A small image classifier, trained from scratch: activation gelu_tanh, trained on drawn branching plants.
Rows from block 5 of a small image classifier, named by matrix and row number. Rows with one number within an expert belong to one neuron, the router's apart. Each number is 128 + 24 x the weight over its row's rms, rounded and kept within 0 to 255. All counts start at 0.
Before each expert's rows are labels from the 100 images, of 14848, where the router gives the expert most weight on average: "peak on" is the class under the peak. Only what is clearly more common there than usual is listed. The data: drawn branching plants.
# router: router (model.blocks.5.mlp.router.weight, 64x192, trained with AdamW), inputs 96-127
# up: expert up (model.blocks.5.mlp.up, 64x48x192), inputs 96-127
# down: expert down (model.blocks.5.mlp.down, 64x192x48, transposed), outputs 96-127

# expert 56
peak on: ground
router.56 [123 162 108 130 151 138 106 157 141 110 138 144  92 105  97  83 103 103 135 149 104 100 160 144  86 163  99 132 127 143 107 134]
up.0 [134 143 135 136 116 143 122 170 149 138 121 101 139 143 120 133  77 132 107 151 130 128 119 110  89 117 119 133  85 152 117 109]
down.0 [157 174 100 107 127 158 118 184 123 105 130 131 117  86 125 108 110  98 125 132 169 174 116 160 157  89 140 110 132 101  88 143]
up.1 [160 125 142 143 123 134 138 143 137 128 106 149 102 124 129 116 133 115 168 113 125 125  82 114 120  90 147 108 124 103  99 183]
down.1 [138  87 126 126 153 154 125  56 127 126 172  54 134 142 159 137 179 122  90 135 157  84 125 157  95 116 144 135 128 148  97  86]
up.2 [131 181 144 142 135 128 106 136 128 143 116 138 117 144 149 117 128 115 155 169 130 139 160 106  89  97 142 140 141 114 116 102]
down.2 [128  81 144  82 101 131 110  95 132 119 146 132 106 129 104 102 180 102 124 128 166 149 113 144 171 159 152  75 127 112 147 103]
up.3 [112 114 118 133 130 100 109 116  95 128 168 116 110 116  92  94 136 136 142 102 202 119 129 122 132 116 116 119 162  97 123 171]
down.3 [160 130 131 125 122 115 109 144 156  98 105 141 104 134 169 125 114 130 152  74 120  89 119  86 128  81 112 158 164  82 162 139]
up.4 [157 116 129 161 109 157 106 145 114 114 122 128 130  87 160 129 128 146 102 122 119 147  84 147  95 124 156 117 186  90 123 172]
down.4 [119 179 147 109 101 138 134 143 121 111 110 138  98 138 131 139 165 131 127 108 171 148 118  97 158 116 113 136 145 198 131 158]
up.5 [148 140 102 134 129 160 166 104 110 172 122 117 128 107 172 152 114  88 104 138 123 137 121 184 102 139 146 175 144 151 134 101]
down.5 [158 120 132 139 108 114 115 121  98 151  97  92 137 100 178  95 108 175 110 112 149 119  97 119 112 105  80 126 119 114 121 132]
up.6 [125 136 143 132 114 159 135 176 163 134 133 109 106 125 138 120 126 111 140 147 120 145 122  98 113 116 135 117 137 137 130  87]
down.6 [150 108 140 131 131 171 130  83 116 164 115 119 155 120 130 112 102 122 121 137 150  83 149 134 108 107 152 148 169 138  99 120]
up.7 [105 135 136 115 132 112 147 150 126 115 116 166 119 150 100 114  89 136 122 142 130 148 139 181 137 144 111 165 162 120 131 136]
down.7 [127  96 126 134 141 118 146 135 142 153 140 141 121 164 170 106 158 138 145 124 129 162  75 135 125 124 119 114 114 105  89 127]
up.8 [150 138 160 101 132  97 159 140 150 132 133 151 142 103 140 143 125 141 133 115 112 115 109 102 132 149  78 140 137 158 125 123]
down.8 [120  93 167 131 142 119 125 118 145 125 125 121 118 138 141  95 148 127 116 120 146  97  91 156  82 142 133 122  94 141 109 152]
up.9 [116 129 153 123 105 123 106 133 123 113 152 138  80 166 134 125 154 146 148 105 141 115 161  83 120 119 130  82 151  87 185 111]
down.9 [148 128 131 118 143 129 141 115 102 162 149 119 145 138 101  99 131  98 129 138 140 141 138 163 116 114 138 171  90 149 140 137]
up.10 [138 111 127 126  96 170 174 113 148 123 194 137 149 146 149  94 111 140 130  94 161 108 118 114 132 108 138  83 128 116 135 128]
down.10 [108 102 132 153 143 129 122 124 107 123 146 112 133 140 163 120  69 134 132  91 133  89 143 147 102 124  96 154 120 116  80 133]
up.11 [138 132 112 102 140 142 136 106 138  94 118 121 141 153 131 156 157 138 121 144 114  91 106 112 116 113 118 143 136 120 134 135]
down.11 [ 91 165 157 112 156 134 135 123 134 117 154 165 120 138 115 112 109  87 116 148 115 172 133 148 143 106 114 116  95 120 104 128]
up.12 [ 94 119 106 129 118 157 135 119 136 100  93  95 169 127 103 130 108 122 126 103 135 152 142 121 114 120 125 101 130  75 133 134]
down.12 [159 109 146  73 123 122 153 155 138 171 173 123  97 124 121 136 145 138 160 129 130 155 150 121 139 123 150 112 133 137 131 149]
up.13 [144 188 130 134 120 159 119 162 152 107 125 112  92 106  87 131 108 107 121 126 186 115 161  91  93 153 143 129 117 117 161  96]
down.13 [138 108 156  91 100 127 130 122 129 142 167 128 104 137 108 149  87  89 127 108 149 134 155  97  88 142 125 138 146 142 143 132]
up.14 [151 127 165 117 107 164 157  94 124 134  95  73 109  87 139 127 119 111 129 153 113  99 154 127 118 185 101 104  83 138 106 147]
down.14 [116 126 117 123 159 112  93 140 149 154 133 113 118 146  85 128 129 121 145 150 121 134 136 134 131 100  97 139 141  85 124 101]
up.15 [101 132 150 138 143 115 149 144 161 131 120 151 105 171 118 153  65  96 134 124 113 124  95 117 118 121 128  91 180 122 138 128]
down.15 [171  95 131 141 118 134 163 134 102 123 153 149 129 115 120 163  98 118 153 148 152 130 127 184  89 122 143 153 117 167 110  98]
up.16 [105 123 131 130 127 147 140 121 124 164 124 130 108 159 124 114 169 131 162  76 138 141 124 170 121 135 146 112 123 128  85 141]
down.16 [136 163 113 120 149 114  84 185 109  95  95 129 152  98 115 161  93 137 138 145  97 110 123 104 131 143 152 125 102 119 140 119]
up.17 [108 132  94 104 122 137 114 113 132 123 135 103 139 114 145 118 171 128 134 148 162 110 118 110 141 136 135 132 183 128 154 149]
down.17 [119  98 137 144 135 133 117  98 103 133 154 121 129 114 137 107 167 125  82 152 105 124 151 119 143 159 121 116  93 119  87 134]
up.18 [164 160 114  64 176 108 106 124 133 116 115 141 127 143 152  89 130 149 120 115 124 159 155 156 147 125 162 143 119 115 133 159]
down.18 [ 81 123 114 121 108 129 142 152 116 144 131 114 153 150 156 180 165 107 126  61 137  82 117 108 144 164 152 140 125 120 123 120]
up.19 [132 135 121 136 144 141 125 107 129 131 142 105 113  75 139 149 112 134  94 120 159  90 117 148 120 131 150 142  99 153 117 131]
down.19 [ 53  99 158  96 101  75 125 119 121 168 172 156 138 118 123 111 130 120 104 123 116 150 139 133 133 148 159 107 122 141 146 122]
up.20 [154 134 144 127 126 160 141 154 131 119 130 146 101 141 113 140 145 146 124 165 137 112 175 168  82 107  90 130 160 191 141 131]
down.20 [ 57 139 106 141 123  88 110  98 153 118 144 119 137 163 145 120  83 153 119 122 135 126 109 114 120 111 121 126 145 101 129 130]
up.21 [120 145 119 104 111 127 127 147 157 115  77 154 169 193 115 152 133  92 132 208 118  80 126 101 141 152 130 136 121 105 146 175]
down.21 [136 101 113 136 117 145 147 108 139 120 152 142 146  97 127 113 142 114 127  98 155 170 148 118 123 143 146 100 131 102  81 118]
up.22 [141  94 153 139 125 139 140 144  89  95 126 138  92 157 116 108 155 150 145 162 115 145 132 128 131 129 128 136 141 111 113 121]
down.22 [109 151 117 111 105 127 160 124 125 107 124 120  95 115 147  96 180 135 139 109 156  92 103 174 167 142 129 164 132 116 161 135]

# expert 22
peak on: foliage
router.22 [109 174 113 111  91 103  85 159 134 118 124 116 109  94 110  90 115 101 130 169  84 141 161 120 140 164 104  72 178 149 133 121]
up.0 [154 171 126 136 123 143  74 110  83  99 133 134 143 142 130 111 152  87 141 124 115 121  87 139  96 133 123 113 132 150  74 156]
down.0 [ 64  56 105 148 143 124 153  80 152 111 117 125 112 135 163 145 174 108 119 148 138 129 125 107 111 132 132 141  95 138 108 129]
up.1 [139 143 146 147 132 167 148 114 113 147 140 134 124 105 118  76 129 153 112 162 148 169  83 132 136 139 138 126 156 149 103 169]
down.1 [113 154 108 126 129 121 160 120 106 102 100 123 123 120 113 117 146 120 156 176  84 109 141 156  97 125 133 117 110 148 146 125]
up.2 [132 144 106 131 189 122 157 128 137 140 128 129 139 162 129 139 155 191 105 115 137 152 130 132 127  84  90 132  99 107 127 119]
down.2 [101 137  93 157  68 135  79 112 149 149  91 120 143 131  91 167  67 113 142  90 104 108  99 104 142 158 104 125 104 152 130 147]
up.3 [107 130 168 158 127 152 127 102  42 131 133 129 135 138 128  66 125 113 137 110 152 137  75 125 156 176 133 109 104 141 113 101]
down.3 [155  82 146  94 111  94 179 156 110 113 109 154 107 106  86 166 157 125 135 118 125 148 140 160  89 105 138 140  92 156 110 165]
up.4 [138 193 148  88 104 106 101 148 141  99 144 107 131 135 132 143 144 136 131 153  93 149 121  94 137 141 105 110 150 137  78 113]
down.4 [143 112 120 157 117 150 133 121 146  97 104 130 122 125 175 100 151 123 115 150 128 175 156 147 115 152 128  75 152 116 123 135]
up.5 [116 144 149 126 104 120 122 177 152 179  99 154 122  82 109 125  96 110 135 140 118 133 125 174 142 137  87 102 160 160 147 155]
down.5 [164 150  98 102 130 142 144 104 117 139 198 124 125 150 149 172 140 129 105 143 126 130 149 112 110 123 121 181  80 115  96 104]
up.6 [144 149 118 127 123 128 117 127 102 158 115 127 118 123 154 136 127 140 130 139 131 161 169 133 103 138  87  89 175 142 135 107]
down.6 [116 157 129  82 139 180  78 147 151 101 101 100 146 165 135 159 120 127 130 112 126 122 176 109 132 139 127 111 135 100  88 123]
up.7 [ 85 106 121 148  71 132  83 101 137 161 154 137 133 120  96 133 153 166 146 105 105 131 161 144 100 136 134 142 117 113 105 140]
down.7 [147 147 125 118  99  93 146 154  98 121 198 208 136 137 129 115 123 116 136  87 138  92 168 105 137 121 147 144 121 145 106 103]
up.8 [145 151 134 151 152 165 167 154 166 119 134 155 124 150 158 139  88 107 136 144 116 157 146  77 145 123 139 124 109 128 113 114]
down.8 [174  94 125 127 144  89 105 127 107 140 144 124 175 128 101 144 145 173 131 141 146 105 119 136 147  98 124  85 114 145 125 121]
up.9 [121 139 152  99 191 129 133 110 132 120 117 144 123 106 117  83 136 127 141 122 119 108 127 151  90 165 161  72 109 131 129 118]
down.9 [ 83 135  94  98 163 114 166 113 131 118 119  82 113 132 122 108  85 122 129 173 103  93 138 160 177 125 111 149 168 138 135 149]
up.10 [115 129 166 148 125 156 172 115 144  88 168 164 132  87 132  56 168 160 148 127 129 140 105 125 103  87 174 122 103 107 133 138]
down.10 [112 149 150 101 105 121 112 124 126  94 124 101  98 187  79 120 136 148 150 122  95 137 130 113 100 139 116 146 153 109  97 145]
up.11 [155  76 138 110 132 157 124 148  73 128 102 129 121 108 131 124 125  80 137 141 146 141 133 147 118 114 125  88 118  88 112  96]
down.11 [ 97 112 122 136 127  96 127 110 150 131 140 164 116 117 133 132 144 135 129 126 150 118 156 121 119 151 127 175 147 134 114 121]
up.12 [121 138 122 163 124  93 121 159  87  98 100 112 152 143 132 116 160 128 135  94 129 129 140 153 133  81 118 113 139 103  86 139]
down.12 [147 157 157 113 137 155 160 129 179 131 142  90 118 120 132 133 151 148 142 172 134  87 151 127 116 135  92 157 109 119  89 111]
up.13 [130 138 129 119  78 148 143 143 104 132 145 172 141 142 181 130 129 157 147 138 138 136 106 136 137 119 154  96 115  88 154  93]
down.13 [168 112 145 168 151  88 117 123 121 119 167 114 134  88 147  70 147 127 100 119 163 110  91 130  92 129 119 150 111 111 101 136]
up.14 [ 94 150 104 127  89  93 130 112  88 118  84 134 126 127 105 116  84 169 148  98  97  80 101 155 150 148 131  82 137 135 130 155]
down.14 [107 168 142 147 141 175 157 151 113 138 107 101 141 163  76 108 162 120 120 127 153 163 110 128 133 139 107 156 143 119 123 141]
up.15 [105 150  96 156 150 118 135 138 188 102  98 136 155 111  90 136  94 132 112 133 146 142 121 119 103 139 127 101 117 167 120 150]
down.15 [125  77 127 156 179 147 159 116 104 175 148 132 194 152 134 102 158 146 162 155 138  83 119 153 159 101 133 108 146 153 108 121]
up.16 [164 171  85 185 111 129 104 145 124 127 134 116 107 169 128 108 110 159 115 141 116 101 143 172 125 117 147 161 154  93 149  95]
down.16 [131 115 141 118 138 111 151 104 130  90 149 115 119 125 165 147  84 102 122 122 141 153  81 111 112 115 146 164 155 133 110 168]
up.17 [119 124  92 106  81 157 129 104 153 146 164 122 117 166 131  84 195 156 119 129 100 160 156 114 131 174 114 117 145 145 143 121]
down.17 [116 127 165 125  87 143  86 132  96 146 122 126 129 126 110 153 123  99 191 110 129 121 149 109 103  80 155 103  98 137 144 120]
up.18 [ 89 100 139 117 142 163 120 127 136  75 123 136 173 122 152 124 161 121  84 153 131  91 112 178 106 160 100 138 117 134 136 182]
down.18 [157 134 112 129 115  63 177  98  98 132 152 142 150  99 105 160  88 151  93 106 117 113  97  97 191 101 115 159 123 146 134  80]
up.19 [153 107 124 136 114  96 107 125 119 118 144 125 119 147 158 104 127 148 113 132  87 153  82  97 148 126 100 110 155 176 172 113]
down.19 [146 143 167 132 115 154 110 111 154 123 147 120 124 158 120 122 179  99 186  99 119 158 131 151 151 100 156 141 121 118 127 112]
up.20 [148 137  82 143 103 109  96 153 106 141 170 109  91 129 178 126  95 101  84 140  88  98 135 158 116 140 111 156 104 117 140 145]
down.20 [176 108 144 116 142 121 145  91 150 119 124 120 151 108 138 199 119 140 157 109 172  82 105 138 130  93 119 143 121 156 138 134]
up.21 [115 127  91 149 166 142 143 123 115 138  99 139  96 139  94  95 149 156 138  79 103 136 166 122 132  85 101 105 125 109 106 137]
down.21 [134 146 168 113 126 176 111 120 153 185 143 103 155  70 143 142  90 110 148 136 137 106 152  88 146 135 113 116 156 151 108  88]
up.22 [118 167 144 115 111 136  85 125 115 102 155  89 121 172 146 103 121 134 120 104 109 143 132 107 155 138  83 121  97 160 138 151]
down.22 [158 101 166 105 105 138 138 128 136 105 100 151  97  88 140 132 159  93 144 142 128 129 128  70 135 149 123 118 137 126 194  93]

# expert 11
peak on: ground
router.11 [126 111 173 136 106 129 153 135  86 114 107 154 108 136 136  87 120 145 130 111 115 173 130 121 156 138 117 136  93  90  86 132]
up.0 [128 129 138  96 129 118  77 154 112  85 118 155 151 129 113 126 152 146 131 138 132  97 121  78 197 114 137 122 103 124 139 130]
down.0 [123 138  86 150 110 125 143 117 115 144 120 139 159 129 100 119 129 119  75 141 149 154 131 103 120 176 120 137 128 173 118 130]
up.1 [118 150 100 117 117 139 111 146 146 111 121 141 193 177 112 133 143 109  71 134 142 120 142  86 149 147 141 122 120 107 151  98]
down.1 [170 144 132 100 138 132 120 137 113  87  82 103 153 125  82 102  77 115  83 149 162  73 124 138  73 119 121 158 142 166 176 132]
up.2 [107  96 133 140 133 144 139  92 127 155 117 102 104  88 148 153 144 101 112 133 161 120 129  97 141 132 155 104 151 132 137 167]
down.2 [158 134 138 137 106 114 101  89 193 110 153 140 149 117 105 101 159 132 151 145 126  85 109 158 124 128  74 109 159 141 133 139]
up.3 [111 144 118 107 123 135 136 122 144 111 107  76 149 120 109 121 128 119 132 152 140 138  97 154 173 102 133 147 144 164 120 156]
down.3 [134 130 172 105 105  89 129 130 168 121 142 121 129 175 110 129 118 102 111 123 102 162 141 156 166 108 139 104  87 134  79 113]
up.4 [110 149 108 134 160  93  86 121 138 131 160 108 135 139 151  92 195 147  95 169 144 127  97 127 108 139 114 119 106 123  85 125]
down.4 [192 139 133 110 131 135 124 152 104 114 147 151 139 142 100 148 151 127  95 130 122 130 153 156 122 164 104 111 123  94 103  91]
up.5 [ 99 137 104 125 131 155 132 166 117 102 169 171 135 121 160 159  90  97 122  99 115 123 133 111 131 124 142  45 192 121 180 105]
down.5 [ 94 121 124  66 102 117 127 141 106 151 105 118  93 171 140 136 128 139 149 142 132 112 150 104 164 170 158 108 118 129  98 103]
up.6 [117 132 146 141 143  94 122 123 129 150 129  77 130 117 135 135 161 143 163 160 142 129 117 102 147 118 135 137 107 117 141 116]
down.6 [108 149 130 165 139 150  92 142 114 141 145 129 113  93 130 137 159 102 131 106 117 187 118 140 120 133 117 124 153 147  99 161]
up.7 [172 149 138 155 130 128 109 116 107 126 125 150 120  98 151 131 155  57 112 130 126 143 183 140 153 100 138 125 103 152 128 127]
down.7 [ 96 137 115 154  85 120 109 101 135 137 179  85 161  76 113 127 150 134 150 133 134 132 124  76 155 132 115 120 111  85 168 110]
up.8 [113  88 117 123 151 154 123 177 123 116 131 145 133  89  74 127 141 154 112 123 134  96 138 104 143 133 119 160 134 141 101 130]
down.8 [102  81 111 129 118 143 145 116 109 140 105 120 128 142 135 119 125 133 128 126 120 119  83 108 105 139  79 113 114 118 122 105]
up.9 [137 104 121 145 118 161 100 109 157 139 149 150 153 124 167 132 141  66 136 119  81 172 162 172  90  71 142 136 177 108 111 140]
down.9 [103 101 135 113 155 134 153 119 105  97 120 138 144 118 150 168 148 155 138 151 131 122 121 101 155 120 123 119  94 153 135 159]
up.10 [156 106 134 159  96 142 151  94  99 123 127  78 145 148 172 136 162 121 121 158 175 128 124 164  85  81 148  87 141 134 129 154]
down.10 [136 129 139  96 132  78  68 101 124 146 123 124 109 113 139 118 118 158 128  98 120 104 125 131 144 131 112 115 137  78  90 146]
up.11 [129  94 146 123 127 160 153 123 124 126 154 145 129 132 112 139 136 156 144 123 135 171 142 151 148 152 117 113 148 104 164 130]
down.11 [129 166 157 145 123 124 119 113 115 122 145 138 127 132 131 144  89 107 114 124 125 125 108 137 102  55 139 139 164 125 136  82]
up.12 [147  87 160 111 134 132 123 159 129 135 132 155 134 145 116 140 120 128 119 119 168 136  88 132 134 123 102 126 128  83 161 118]
down.12 [103 143 114  91 137 133 134 110 136 178 147 160 168 132 141 114 158 120 126  76 131 162 155  96  89 153 119 133 175 117 115 118]
up.13 [136 151 127  76 139 151 127 120 106 160 166 133 119 128 100 151 163 123 153 133 128 122 134 126 155 141 150 134 117 106 132 122]
down.13 [ 73 144 139  88 151 128 114 151 113 123  90 151 118 160 119 119 116 111  90 122 100 111  75 130  82 128 135 122 150 135 139 199]
up.14 [102  99 135  91 124 151 147 132 147 134 155 135 135 134 120 111 166 153 118 154 113 137 117 134 154 147 163  99 142 104 152 113]
down.14 [177 154 115  97 115 120  98 159 147  99  98 122 154 126 129 138 134 105 143  89 118 121  83 129  69 178 137 121  78 154 154 174]
up.15 [174 121 124  79 143 106 136 122  98 112  75 104 158 134 133 124 158 149 154 134 146 152 149 125 145 135 134 129 149 139 131 103]
down.15 [116 139 130 127 122  90 100 140 141 118 170 123 116 108  99 159 138  95 139 132 148 106 129 114 133  81 139 126 121 162 149 127]
up.16 [131 166 187 127 152 121 114 107 122 126 144 126  93 131 108 153 122 114 119 130 144 113 101 154 132 116 119 125 142 128 106 136]
down.16 [112  71 118 126 139 117 140 121 105  97 105 124 121 107  95 110 145 115 145 124 119 156 156 122 150 151 135 113 143 139 136 123]
up.17 [111 162 133 176 109 108 158 141 108 116 114 160 117 152 115 132 127 139 108  93 105 179 141 123 101 116 132  69 142 105 137 116]
down.17 [132 106  80 140 133 154 125 130 101 148 120 129  97 127  96  93 109 115 113  81 153  81 118 110 104 105 149 117 150 178 136 108]
up.18 [128 157 110 126 129 149 144 105 118  99 203  98 139 152 144 159 109 112 104 144 144 117 142 125 134 133 114 134 133 122 111 115]
down.18 [127  97 102 130  85 112 127 131  95 108 148  87 108  86 143 161 127 117 126 177 152  98 167 121  92 101 182 133 146 180 103 134]
up.19 [ 68 162  76 120 112 115 126 106 151 131 127 123 156 107 115 135 113 129  99 152 148 144 149 149 116 151 125 151 112 154 144  97]
down.19 [172 132 127 151 133 137  92 106  65  90 123 160 168 149 191 123 103  96 114 146 179 100  96  95  95 115 132 131 156 118 138 123]
up.20 [133  66 163 100 127 141 142 139 123 118 116  89 158 119 135 133 161 119 143 130  95  85 167  88 139 137 147 145 147 124  64 112]
down.20 [124 102 118 139 126 136 143 156 168 196  87 175 142 110  73 122 101 146 122 128 127 161  97 150 114 105 153 119 133 142 122 125]
up.21 [149 140 123 145 159 137 141 121  73 126 125 106 129 200 156 149 122  97 135 122 120 146  98 139 166 166 160 138 109 111  93 111]
down.21 [121 117 110 100 123 148 150 116 110 144 131 106 132 119 141 156 129 112 163 177 171 128 170 104 186 145 135 106 157  68 121 101]
up.22 [141 135  99 182 140 125 102 145 109 141 121 142 133 145  97 111 147 113 133 156 147 161 117 120 136 159 125 203 134 135 125 129]
down.22 [145 125 126 121 100 175 131 128 124 112 113 125 148 117 101 171 148 121 129  96 103 128 106 155 140 156 161 168 170 154 131 150]

# expert 40
peak on: foliage
router.40 [155 156  91 132 126 126  92 111 138 141 118 102 129 158 114 116 132  72  93 162 110 163 131 123 172 148 156  78  89 177 114 106]
up.0 [137 117 129 117 162 165 133  88 173 129 145 136 150 107 159 143  85  96 113 127 145  98 103 118 118 102  93 120 167 150 139 140]
down.0 [128 138  87 157  77 128 134 110  87 143 151 139 153 150 137 153 113 128 149 146 107 149 100 150 149 122 111 145 101 155 108 116]
up.1 [113 136 131 155 102 136 117 101 156 141 109 112 128 150 115 105 142 138 136 107 145 118 135 100 152 103 123 115 138 138 155 138]
down.1 [152 128 120 136 143 136 139 136 143 129 126 133 128 132 165 129 126 137 137 119  65 118 168 128 140 145  84 153 129  91 150 125]
up.2 [146 135  84 135 108 140  88 130 138 116 157 140  73 141 139 129 116 123 135 176 125 157 137 184 131 134 156 101 121 139 118  90]
down.2 [119  98 110 124 135 147 136 157 129 130 104 115 144 110 126  96 127 124 139 154 182 144 168 134 192 140  90 146  93 114  97 117]
up.3 [187 140  93 101 123 154 139 134 139 141 132 123 195 172 115 139 153 110  96 142 102 109 113 122  98 121 119 138  91 149 104 141]
down.3 [108 140 134 118 159  83 142 126 110 128 173 137 166 130 111 156  97 125 109 117 107 143 149 159 153 116 138 108 145  98 101 151]
up.4 [131  94 108 125 157 150  90 142 144  92 114 132  66  70 118 161 114 116 121 161 137 166 110 142  99 109 141 122 132 141  91 154]
down.4 [ 81 117 123 173 139 112 167 140 115 130 106 134 145 136 115  85  91 118 142 125 124 115 171 119 189 102 130 140 152 113 177 133]
up.5 [124 128  95 115 116  81 150 111 156 138 118 160  95 140 141  94 136 128 130 184 139 109 151 129 167 123 103 138 150 117 155  92]
down.5 [187 100 175 151 123 124 152 126 117 121 162 165  81  84 138 117 157 157  81 103 162 116 162 144 109 118 106 105 112 132 149 157]
up.6 [104 125 139 120 105 163 112  83 130 122  79 139 175 101 141 121 148 147 110 136 111 164 115 172 123 104 122 116 127 147 113  99]
down.6 [119 155 165 154 128 170  93 121 121  99 186  72 126  79 116 133 141 129 115 139 120 106 138 142  84  80 160 110 135 123 126 122]
up.7 [115 149  87  99 147 150 117 116 119 143 111 155 148  85 131 113 147 126 141 118  99 129 116 147 154 144 124  89 131 152 129 143]
down.7 [163 137 116 129 119 125 124 118  89 113 159 117 153 143 142  77 143 134 128 156 155 127 137 146 133  84 122 166 103 137 110 112]
up.8 [159 161 146 133 130 117  99 130 130 139 110 124 186  91  93 129 138 105 145  74 103 137 119 132 117 166 120 143 112  88  84 174]
down.8 [125  73 115 162 113 123 135 169 155 152 148 124 153 152  88 114 117 140 166  86 157 158 122 117 160 123 161 127  79 135 157 197]
up.9 [140 166 111 161 157 145  86 143 149 139  56 142  59 144 116 102 125  77 175 136 102  99 126 156 134 120 136 123 169 153  83 104]
down.9 [144  87 118 100 145 113 129 147 124 125 141 118 108 107 132 150  83 127 101 145 158 105 178 119 138  97 162 138 129 119 124 148]
up.10 [164 154 178 143 130 121 146 153 139 108 125 144 106 143 178 149 106 109 151 169  89 134 125  83 107 157 165 159 177 146 119 134]
down.10 [111 145 146 132 106 117 114 124  87 144  85 154 124  90 125 153 117 156 121 129 142 132 109 146 137 120  97 105 160 119 106 130]
up.11 [139  99 127 172 126 149 136 150 147 142 113  73 122 132 102 156 130 195 144 141 131 136  87 151 129 111 125  87 164 131  99 118]
down.11 [ 48 156 137 137 140 142 139 117 105 183 115 127 135 145  98  76 172 127 153 152 174  98 162  83  85  85 145 135 133 139 133 123]
up.12 [135 118 131 128 122  98 166  97  90 129 142 131 136  94 129 117  99 148 125 110 155 151 150 127  80 125 123  78 138 136  90 146]
down.12 [117 148 108 130 166 135 139 167  95 145 134 125 133 125 110 153 125 149 118 126 122 133 143 115 105 114 163 126 123 125 135 112]
up.13 [166 145 121 136 130 179  87 103 149  90 121 158 138 125 140 159 130 122 173 170  83 149 121 123 153 102 144 117 108 123 118 125]
down.13 [200 130 164 171 169 111 145 156 145 133 104 129 110 123 153 132 142 105  97  96 164  99 114 161 128 120 129 185 124 109 149 134]
up.14 [ 76 151 142 179 123 125 127 143 135 133  99 133 131 144  77 135 123 149 137 133 133 123 131 178 120 118 145 130 168 113 142  96]
down.14 [138 156  92 134 117 118 105 124 108 130 188 156 132 142 118 119 158 173 140 118  87 112 108 146 154 107 137 118 106 152 113 158]
up.15 [ 86 119 125 107 110 121 115 177 147 114 136 131 108 104  72 113 173  97 113 147 103 136 143 125 129 175 200 139  79 136 160 139]
down.15 [182  66 153 119 131 149 152 142  85 129 111 183 131 140 104  90 127 152 153 153 109 131 119 134 147  94 103 164 100 125 110  99]
up.16 [168 132 116 144 128 130  98 133 101  96 142  88 142 178 132  76 121 119 102 116 150 174 112 157 172 115 159  91 175 138 142  86]
down.16 [ 91 101 153 124 140 173 133 158 147 133  98 146  96 166 178 126 164 102 139  98  87 144 125 122 113 146 121 113 119  87 139 114]
up.17 [133 141 143 152 131 118 177 102 147 171 103 184 121 140 107 121 132 110 171 121 101 122 124 122 144 134 105 148  99 122  82  96]
down.17 [110 143 120 150 126 122 103  92 102 125 164 106 124 138 142 176 105 109 134 151 125 143 139 142 103 156 142 119 107 148 132 129]
up.18 [130  92 123 125  95 100 153 123 122 135 107 168 111 102 138 126 147 106 118 159 138 133 149 132 145 117 119 135 115 109 139 127]
down.18 [ 95 143 153 105 137  87  94 135 125 128 150 151 127 122 108 137 116 129  69  95 107 128 105 136 134 143 145 146 119 104 184 112]
up.19 [112 159 122 186 128 174 114  97 126 119 138 120 110  88 103 123 145 112 128 137 162 110 121  97 141 121 128  86 115 142 122 174]
down.19 [ 92 109 122  81 115 129 131 144 151 136 102 131 128 167 180  97  83 143 175 149 143 122 125 118 123 131  94 143 141 153 136  94]
up.20 [121 164 113 132 142 159 131 128 118 109 128 160 114 143 137 125 162 128 112 147 123  80 130 129 114 136 133 147 126 126 104  84]
down.20 [ 89 141 128  96 174  99 114 122 140 140 105 129 132 175 103  94 151 137 101 147 157 152  94 119 122 140  72  98 150 113 138 105]
up.21 [110  97 116 144 164 146 107 137 109 177  89 133 112 136 123  75 122 168 123 187  98 125 119 180 139 114 131 156 121 109 136 132]
down.21 [110 119 142 124 130 112 103 137 104  81 148 124  92 128 147 138 143 102 137  95  88  94 153 102 157 134 131 142 103  86  85 113]
up.22 [130 130 158 137 100 103 101 109 121 158 147 172 125  86 143 180 130 140 181  80 130 131 110 144 140 152  82  92 132  66 129 129]
down.22 [126 131 141 125 122 129 111 157 116 138 149 113 126 129  80 123  95 196 136 121 159 134 146 144 124 102 132 122 101 128  64 110]